config.toml
inner_norm = false
kv_group_size = 2
pooling = "mean"
Rows from block 4 of a small sound classifier, named by matrix and row number. Rows with one number belong to one neuron. Each number is 128 + 24 x the weight over its row's rms, rounded and kept within 0 to 255. All counts start at 0. Numbers have three digits each.
After each neuron's rows are labels from the 100 clips, of 14976, where the neuron reaches its largest size: "responds to" is what is common among them; "lies over" is the class under the peak. Only what is clearly more common there than usual is listed. The data: Morse code for random letters and digits, with fading, noise and interfering tones. In brackets: how many of the 100.
# gate: MLP gate (model.blocks.4.mlp.gate.weight, 512x192), inputs 96-191
# fc1: MLP up (model.blocks.4.mlp.fc1.weight, 512x192), inputs 96-191
# fc2: MLP down (model.blocks.4.mlp.fc2.weight, 192x512, transposed), outputs 96-191

gate.508:144152116140098106152143119135113151166139142144152158156130102164140122110128073178148080118147159160157118111111108110169112111112151187130136116137064105128164106115101110129162114140142084129115122151132079104144103101116109093147128107122104128112126137114103124123146182150142116094
fc1.508:075147170168153103110138112135087121102157155123126134152127134135180143100147077143141126150101150128126107139131144128119128131122123124172111184134080121093169120101118163128141128081121175117138138099110108088120079145150088107103114113136145136127144162115155107154080100107130132153
fc2.508:200132094117103101099105121142127133111116121100128068106152103105098108096136144140163179093163125122121134124120142117084115146112095112165098123098125128149135116140148115148127084173147097154104107161150059113112130133133158095147178112147098103115155105174108161112143142132143145122
responds to: clipping (69); reverberation (44); pink noise (42)
lies over: gap (65)

gate.470:143168121134136156134148113129125110123116140126141138123141118181125098121157091131120115116070093093140122156128121125150131092117154157105091193111109126129151147119156138116155117086155136127135086126127146094134124154129110179089117143140136115117150150119118134137094155119150158114
fc1.470:125192142165139148096168128158138089137127162138147144126148158127111100112130131134154126152112124121150094127092122111148128125100167144123155164126155126096143127095175139125171124114150130128117089131116124092133110139150140104099144137128158148134145136164115098146151139102178162146
fc2.470:137124113091086101151116167098132121112127110112144165149143148105153167117139120125105104105149122157156131151171123121101168132162099132115144117125090128139101148146064120128111088158122107134117151119126090159103164097120112051159127156060116113136143107142122097150128137137091073160
responds to: clipping (80)
lies over: gap (66)

gate.409:111114139093118108113106124074099119117128086120162166153110106064151142156105139089142096128112160109126117151137168137105137151112118107116111152157133103092094135193061136116105103102121119146168103143133108142129157170129148072153156103133122110139175091180111115161148155108099132150
fc1.409:099122168125128132146112158122140159071127150139125136139144109096078184131073162125114129064144120121109127119217137149084120134109142113112118146133146147149132153142119137137163115109151133139131136101169106115107145164137160132133149108135098112105120097168160112126139112125130179178
fc2.409:157162092125135130136092163140099132132129119125082080119110120115136129119126130129124137117120101107113149166133119141087134115133157118105145118136119131093116119121143094165115126117151088151164163083134109156143140127141127136108148117107141100113114135130125127166095122131151158149
responds to: reverberation (57)
lies over: gap (87)

gate.72:113106127112119121140089100126135117130119120091129116096076114115122108128144159121136120134136148167146095135137117169081127137105129118108086099166107146156115104107091087113088148130131100150140157146168132105168107134103096152124121136134139114152155073141113134127101103134137133157
fc1.72:118152101142097135192070111131119158153104100121132164131116107122116138144103136120148147100140123161111114156163131099082102162149109156123153133102082129187099084156133118119137123138139146153124097143131171173100117110091112125143133106125102154166127092138098182162139130111117113108
fc2.72:115167101126100160110076143137126170114163144148140133146114087153128068120096143111124177137127122111117086158113125128131157093098114143110125097110096141092145146136093134161135103128097136124115084103163105115158154152147143156105128114148101126109115113156116109147145114120133109075
responds to: speed: slow (60)
lies over: gap (85)

gate.335:111140110166095106137146128100120160164137116189147133137179160140156153166140118078161114084134135121125134123170122115099112126140107116146171152121152135088129119151134150102134089116152145115173140115107068113161139118132148055173109136132146119127099132137140126133125098088091071140
fc1.335:133096166085087147190154135171135112089170145088118102119124098111153143116123151137099124150112143089130134158128172140145146161112136132138099106155110148119100149143095124114121146166108092167105155120184104139136083137121127156109119159137108125088134110085136137137151129127140155152
fc2.335:093120137147113122134125138115121154084143153099145139159110103123135137092119127121142122121150102172121115143125115115156182167116112115164083145101115143144131121124132121134142159129136136132132118145126149100132148122118098137132141119150135145150132113142074145136119150176057090127
responds to: speed: slow (75)
lies over: gap (65)

gate.118:161160081154108115095128136104115165122120134118140135151119125136138164066159109120150112123152127172140107115116113150085143167111155141168124122116141136122157125119099122104108138135143133159093104131145134141171129128159125166116156147145146109124127127098156159104105084139149149104
fc1.118:110129093154123125112140114104110125108108139143145169114130139148149126101136118103105133087109115166121133092144113157114152086111146113131083140178139118090124141146116137115129121141130088122140122134136123111132126153138135105131084123146110139128121157121128140143103110099136150139
fc2.118:114159101139125115123113108148133124162151146163134140128121109094144156124149138091139172129079110143117139134115099143083149097103077136167092129158112145095109140136154159107111157111093102140106126130138137098150131137105128150147144074180134130178117181164142160117116141100158139136
responds to: reverberation (58)
lies over: gap (61)

gate.84:139106142104130147112077083155121121145150123131086116150095108130137120125161170116182104123169153136112160129122089120095141162125127139152119140122140127165114126079107140104108123140117160133095098119087158168073156130128137178158111125139158067091124148150112098105119112124109119131
fc1.84:140096102101123162165071142131173124137140149160080143160137133117133091127149185133144124080125122134106156158142109120102161127121154108148159131160136102157131171161137141115106130158118145103136138141124182128123119136088143145158152128104135074155146123139147107075152148134137145133
fc2.84:106147076115129131167158128098136117087130136118147130141124148138083101124149146117116181141096127106128168124136146110148166079110139158119134163145082112126094136104153122153149086093135114091142084105141123161090119116130099078092079137125122113088159100144145122176114139149117147159
responds to: quiet level (72)
lies over: gap (95)

gate.288:122103102072088139147116098156114157098137158191136176132116111159112120083137172140127104132136147160128145149166121130094104138135125125130126099144152123151078135138085098139065106170123145152119158133157107158091161126112119132150090101139124120190131123139136132136090122166104063096
fc1.288:144125145167099123130110104145106142115178162141180123120134113098099116109129138175129095116141130087100121151150100179109097149119122121149128125136131147111099102148117171132156125110089164174158127160117114163143151161093143099094110102145093120128128124136136122102119108177132132142
fc2.288:125117122168093126124111128101091122132144119159101112114128110116151127076163162092090141083155127127091115126114151123098162139116125165096091112156114148109179109133148128119120130157112128147105114141113180132133150110193120090114156150104159127101140094091129122124093093122130138138
responds to: speed: slow (71)
lies over: gap (94)

gate.496:087109123160137131075130118131127104196126122186069132106110141135149149151212111124122124124113115153161135092171107093122119152159128086123150100131165115111097162106172167147127128096106107115124078155127107125098160105108138133124105145150120149159089127122147104130100111122114143148
fc1.496:132127127132121151148129122114165108103140096116188110115115087120106107119106107124100154110100109108132095168122133202144109154125120125089048156113127188096136154141120166106145130125168146150149116128159116089117143143144126157109126150106093114130132120102159115121128144129122148124
fc2.496:091105142142101122129113180162097113099096141103132135157137101118130140118126123132165109135143107175142121147160095126153167187142080122162130145107118139170131118115146123143101117181135134133127138153146096100119162139126131085146152127139137145125126110164092120156105150108085062092
responds to: speed: slow (77)
lies over: gap (79)

gate.189:136173086122136132099143145143144094098109123142123169108113100162126147139136131089137105117109143164191116112137094133109086129051130128128140066091162120145112144092137140160147144149098118114102079164126133109146154123128170134138142120144129119105121139163144134111161134111154149124
fc1.189:103136129135171097145115121129101149146152155136087090088114111113133101141115145142120138115124172118130138123171083119112131161082120114166131112119158127152108112143122126129118170140169119132135120127148120182138142091128146161119143096150129120156104145122158156160112115127111157150
fc2.189:130070161112094133115114134182132172120075126113191145129108119103117133126166135132123103175124128117106126133102101157131124152166094141137131173158108136128152098175129135075122152129137121112123138138131093122145141137132116102108149150096139100149105123143116134113100132077113119158
responds to: speed: slow (69)
lies over: gap (94)

gate.287:113144131096138131164121154148096117082173146110140130151116145106124144087140144136137088144137173131118141097120122099106139132131118124196121089146108133120100080119155139104127122125133138158115126150147085152146140155141126124074106145120136142140157143128162156127102141147116076118
fc1.287:168099099148106154121159138121101112140105155130104120161115118163099103148119165202125133137179104126124125106120104174171100132144131124123177144127142103135105157163103121166116135100162089135125171118133143133132155146130126159158137113159125146104138086155124151080168075126104109081
fc2.287:104132112129143092098159130141160132102151131137124114187120117141145156157113135139137131169119168145142133124118169115117154149162143125149155132170102108123082106111128125105120158125104135128114091120118110106144147113117163182131117152171108130142133148159128139163144127117158111098
responds to: reverberation (33)
lies over: gap (69)

gate.386:097129137112142136105128155167103116102122135123143094154129128080112114138134152151188145143119132176147176124109104132162169167095111145183136135128089135192154145147131088099096154134118126140118099146121186139113111131155113131147132121165101089117126140163128106163139101129128158139
fc1.386:091127116145107114126136125127087144089116141109115113153107116131124143139125144084144168110131111150126165138124120120139146122123108128173104137129132144205094139143195108155109128129120089145099128129128178118112142141111143126111163101130090070104089127154113128140139085134132104122
fc2.386:147150094117126150156101105088143120041105136115097123093075111121138107145138137160114137108126134120106144140113148125136141113101168187092115141121117107104071124124102107148092098095128125113128096083106118135138117145131100108123112126097129137136106124129109136159141131149118163162
responds to: speed: medium (71); quiet level (65)
lies over: gap (98)

gate.267:154123083095133127119167113113110139115077109130101148105119140088102141093150096101141120128096177136141154118129159193129148097129144131143158154095162134137125158155093123113155165126115096142114137111097138126118092122143120124079138117155145131157197123139113102159146096155120109118
fc1.267:142133121164171123138155167165112133135163125132107118109187145119106130131126156157184117135112175119100109101149102108142124159151127148115169106111118126139098133153154104098136151181092092134120111106130137177119130101131130083127123103189118127146124162140132109100129098136074138124
fc2.267:137122128150119117176154154088082108159145091147174126176139111163102116148140161134080128088129096154132155147145095112127128178123138115134119143089143127119158137100108131142156125151141117123132111148151119126075172125149109058117116147092161110090112116136111115112095135151110129163
responds to: speed: slow (76); quiet level (59)
lies over: gap (94)

gate.278:112151118108079154109101148115155181109160115113199160103135105135145117133128152132147100093141091120127134148171103155168081148150128124126109159102085139089175115178131140087113120100168139134120102107089119120090104112116147071160142101128121094101152146155146112113130157138154133086
fc1.278:124156130129124171100134143114100177149177109158138123108128149180167122157139153104162085111122119152140071129155125124183160122105157137115109118103114101087155134093108197127178163141142139102089124104100125110118113115098121114114116126117135127127114156108089117142121135117153159109
fc2.278:104148111121122117100138134075139115134112124110076087121174188122123099103149144128114141109105170118140100115123128120123143120168145150131167161158115145159130130116110108119142116160140079148085109169136107187119143161126119086107094122115097145130132142122149105149123096105103127129
responds to: speed: slow (62)
lies over: gap (93)

gate.44:094128174118112131129101131138146147126158095124115129152153086099131108129119120141123128129137095166149112122178139161100147154151098117099129124163137182110131072113146134131164109108110069131143105116140172112114134131157159133116127134154107093093098084095146153134110119077141111123
fc1.44:135146129127091134112084149143092128095142108117152131147114130070171132172089173143120126108132135169104149137117092140117122148140124136126085098143139113127130114148102132100064086146121131169162182132135150184095125142098169136153137119116147143131095168110172091154087101120107108103
fc2.44:138126128141087178171130172158140138130098126133120105140098076112135084139161159129119163177156094126153118120124054175170100183126108099111115108099100133123125121156118146095133115127085133148138122145101132145112133108126156133161150094096155096116122139115149098139119138125134143123
responds to: speed: slow (68)
lies over: gap (81)

gate.55:131142151111105103149104141171162114140108122135088142152110144098088120135126107120142160087090126112099123154160108160162135144125127163123134093095161119126118161126177110111121136098138117121088121167131176161133172119077141142116103144198096103113112148177133114154127099132125132110
fc1.55:148098187155139133090098140114159117113144121123126136116093125128136161088161133121130118109085139178123151126120145092147107141138120133133111151069109157150150152126184160154114147077093095130118091117119172178095126140131124149124120096139130107164107126138102137130115135099122137157
fc2.55:118155100139126137176151070105146126088111115119123131124141101117125093149140155148165170121109092124136177129104127134149194140119163146124128118148103143098162119157128144114129088114141125149144115101126096144154103115174085099149134138124135138135114125162089141146130132129099142153
responds to: quiet level (92)
lies over: gap (96)

gate.430:100079110131138114133155121093106125115084122161120140112159111146101105088137088130106089135137091158154193165150093139139120129162117127142124138135106152164146170128131151163114145128104129118106098144119159141171105097170177080107148156105137164167140128108147105129094135130126132166
fc1.430:054139127137133125115148125138134161126096147129106140075114149113124123113112104125100143157104154100120172128126124112105132142117138094154103112110117163128114151128177102118130102159149156112127155130138075146094116074175114164116100115170130145152149131100152159131122094117121134145
fc2.430:164148124114135095172141155121132138120121136141104141121135167133148136130102123143103130114074196148126144135099098149131121132089118142123093153092181161099097152125151137140083105151157072141131142139101186129144103133137174124075113143118132129149150124116110139115137134154112122160
responds to: pink noise (42)
lies over: gap (71)

gate.302:117099079079156099133147131111118083145143177075106129143113093123126115107105153115117112124124144138144152134119083115096200156152159163125120128157146137148125113147151122118108128145121098121145138120095149158116148129097152105133129122115099136124112167145159064114095083153094125161
fc1.302:116086112108122073119122105100119133106151133107124120159121108099133124132154157138191139094150161156096171154116076110164156171125140120165113145126150167176120140162100088138124121125131137157137142126101156191120151121134120111148139094155122146154115145126118067127109103190064111151
fc2.302:138159115128125122160117097078117133094088135126103111103128135139115135139136141147088154100084129148116138106148134125130128107119144190093140116128111088118111158076146131115119097088112110069151109100125089111099153124120098061138118143117144136096147117141121126127131141114127129155
responds to: quiet level (64)
lies over: gap (79)

gate.122:106089122137117109133115136105091119139116148083137118119177143104117094096156189109114154156126136181140093153132141153151171115152115153111128181138148185130105124091110143157110131153119133156175104124111129140130103169124103119128151101058144095119126147131152090124137112128108163140
fc1.122:137145127162150163150144149063140152121112141112138126151155131138140118134158102100114141148105093115121137127114140156120106144110130134081104139129086153123105147115128117107146092114158121132164121131092122120182114156125124158091101108157099140149127154125137127073107097120137159129
fc2.122:108189109098122110141149116119128122105123126148152167101088123153155123144140105150164130150103131096132089145152121120121139077098142157095120138125138157128114128108113098113141107162146066156117173106120091136096160152132130128131129139150152135135180094120132067144129122125136143124
responds to: clipping (60); reverberation (42); pink noise (41)
lies over: gap (75)

gate.70:125145098112128088149114151102148124107180167150121128152137146123100134111123163133160098151155150132169113136111156106096169134140160160109089166151118143158120151138131156138121104127116123116141098162076132143130146124130116094116096096149052099167118166124156131135116137101110101130
fc1.70:111116101122114102157097128140096113131134133111157149145149145122152112163118168116135148093154128139146174138118118089126156134159128155140134116171108179142086113138150145147085127150129127143126100125151115169123129134135110099148141108113099138155109108145167120093086102128134110153
fc2.70:130125132152070162145110141113079120136176114137154164159116122137104125080153151109111166129071091119083142142133097123186153121105091124145085140122153117159066138134127167123168086105159083114148168105154132128131169136124181116101159159112134106137104155110129144089129134163128133142
responds to: speed: medium (66)
lies over: gap (90)

gate.121:133146108127113113140106140137144142100175136116163130130091089115122098133094150132121172112120177110075175126171143144120119136144138131114122132165095137120122135117112136113116171140108124151113105172113078148113157138121102116110136157162153073095109143095132077101121162120113141124
fc1.121:138140119171120148123151152158112126120143098147146132117130146155110130095131118154191112139142119088154078138110112109138145129135142123144122173117121120119174149103147145089141115129112133120135079091102131103155124149151138131131142087129114169127139126133117096118114103089111156149
fc2.121:163100090100146116162096124167119149111111136133112161126184155122131131129144120111137126108109134116121156121121136103098151158124156098146135142156165165116127114142144084114137108137121147131131131147163133174169093165137128171095133133134110073116081115110167131123128131135190125087
responds to: reverberation (50)
lies over: gap (86)

gate.166:179173111122113140144140126154159125129187128132155140089150167119093182140117071123127114120135132160142096139099124139157131079158130145124126129125140116131148129107098125085109140124123121167122110100081112099137102154124084124138174157123127143136156128121111200145160125135147138133
fc1.166:117152130111126153091109159095155110110112147183139153122117153119098115110146119110106167139104107087161136092103162155128124100124142163128121109076106133127102147092152124117131136108140129104140100064111185116133114135121138126119119153175126136133126150107137130103118127107079115119
fc2.166:113143132151096076138155170122143077144108128100124115100112154148118112092120107158142136160131103087092160118107143119113146146140149140126132127124157116121094144130143104128155138078161175127145102110168138139120164130158137135133083097118119136132140154137133152131130125112144125125
responds to: reverberation (38)
lies over: gap (62)

gate.142:139131099109101108131142144141095153209116151146080137094177126108113136088105133173169054116103121129091152143106121122099136137132149122142148099132116151105141131133060112164089128086156125112132136122147135093137123154122154102137123139102109159090108101114141105127114118155129148125
fc1.142:155163168135112144104138131125121123113081095119131119141124098152129159127122128112100146165119098136153113138125146125097160100139126143112146122068144076180181096121141116115160125115122110171133097131107111128144109138127113131142116175137124136103138080136131142145143157097200153126
fc2.142:156162138137117096149128147113139092130070123100126113144150130104081156108128102139127128171154120099080118139119155135101161160138172153114120132099127087150145137171180116110093089147125134112138129137117084153122125164125121086104125181102135123122113084139128128138152093121149087135
responds to: speed: fast (68)
lies over: gap (83)

gate.271:106131083080105089180131120094148146173142153167163157149152135119169145118139143155195102132121156092144112187111097132103125152104148117152110175115132131090127109106070120088106089133139122142134105101133079133132088149121143112142143128162139099121121157125137098135112159094115202107
fc1.271:156108125148156135155138144128140124098130166175073132115105164130104100127148131116083118148115088129107144135127135159167125120116114090142078154109122099089134135105169139125145148153132114147117093136073125148189135139153135137098141136121139105096143124158113128115147101060163118110
fc2.271:112124142149130101131126149133132145109117137131101131106138173137153127107139108102121127118079152125126130107159163125125130103146075126132129178156173145108073159134150134109168137132172154121112120116118126159112139146158182121117102144110110116119077082143140145115184113126124127128
responds to: reverberation (41)
lies over: gap (65)

gate.206:141105183103106087079108134142121117123149115095156117120139121152120115028112141113097094145113149124164126104133110177089147135116140094136108140116128155134111133136142118099129153137130078171118102150116102118155137101137131143120091113173117143161135131104111087131150137143134127105
fc1.206:111138135118146114145123131140155141118156103135192089176116101134127097092085093136156125137148147120126123152116117135117135157146082105126168149132109128133143099132086160134132096116076096116141148159145141108128123119123119098138077137126119140109164121119142100123140145138094090117
fc2.206:126127086175148161119175154083158103159126105126169159128142094090091161125137120112132131159188115102144101137111132143083131155133111121092169118130105125143135133142110119145133088085104128144151148124177128159128151130125120083143154121131145147106144128144125162137138173157147116106
responds to: speed: slow (95)
lies over: gap (96)

gate.170:114142116156125133100155134101128165137145116168120087120156153128116171138191099095135134120126133119132142115136172135163133141119126115137106166156117176135134135148112132160149108168089135130144153132100095149123102148166109098149124158146141132104154163178146121097151148164150142160
fc1.170:117117117112086118137156156131102103116193113144120108110129159099161132096159126138126138137137145140106171174089160179103159196138145117121152098176166120120108122144118138138073164116161123122149146119088121174119130156130134147146146125160143114163094137086144128136128118159104097177
fc2.170:103128089114128168146141156133181141139162122121120087132083134138128104149104108086098102175174118144162121132122112158133136141144176125104148117089133099114130122112090128149113156106129174150114087124110132124167113157125135148130151105149148095147130147113137067128119122133142171158
responds to: clipping (29)
lies over: gap (80)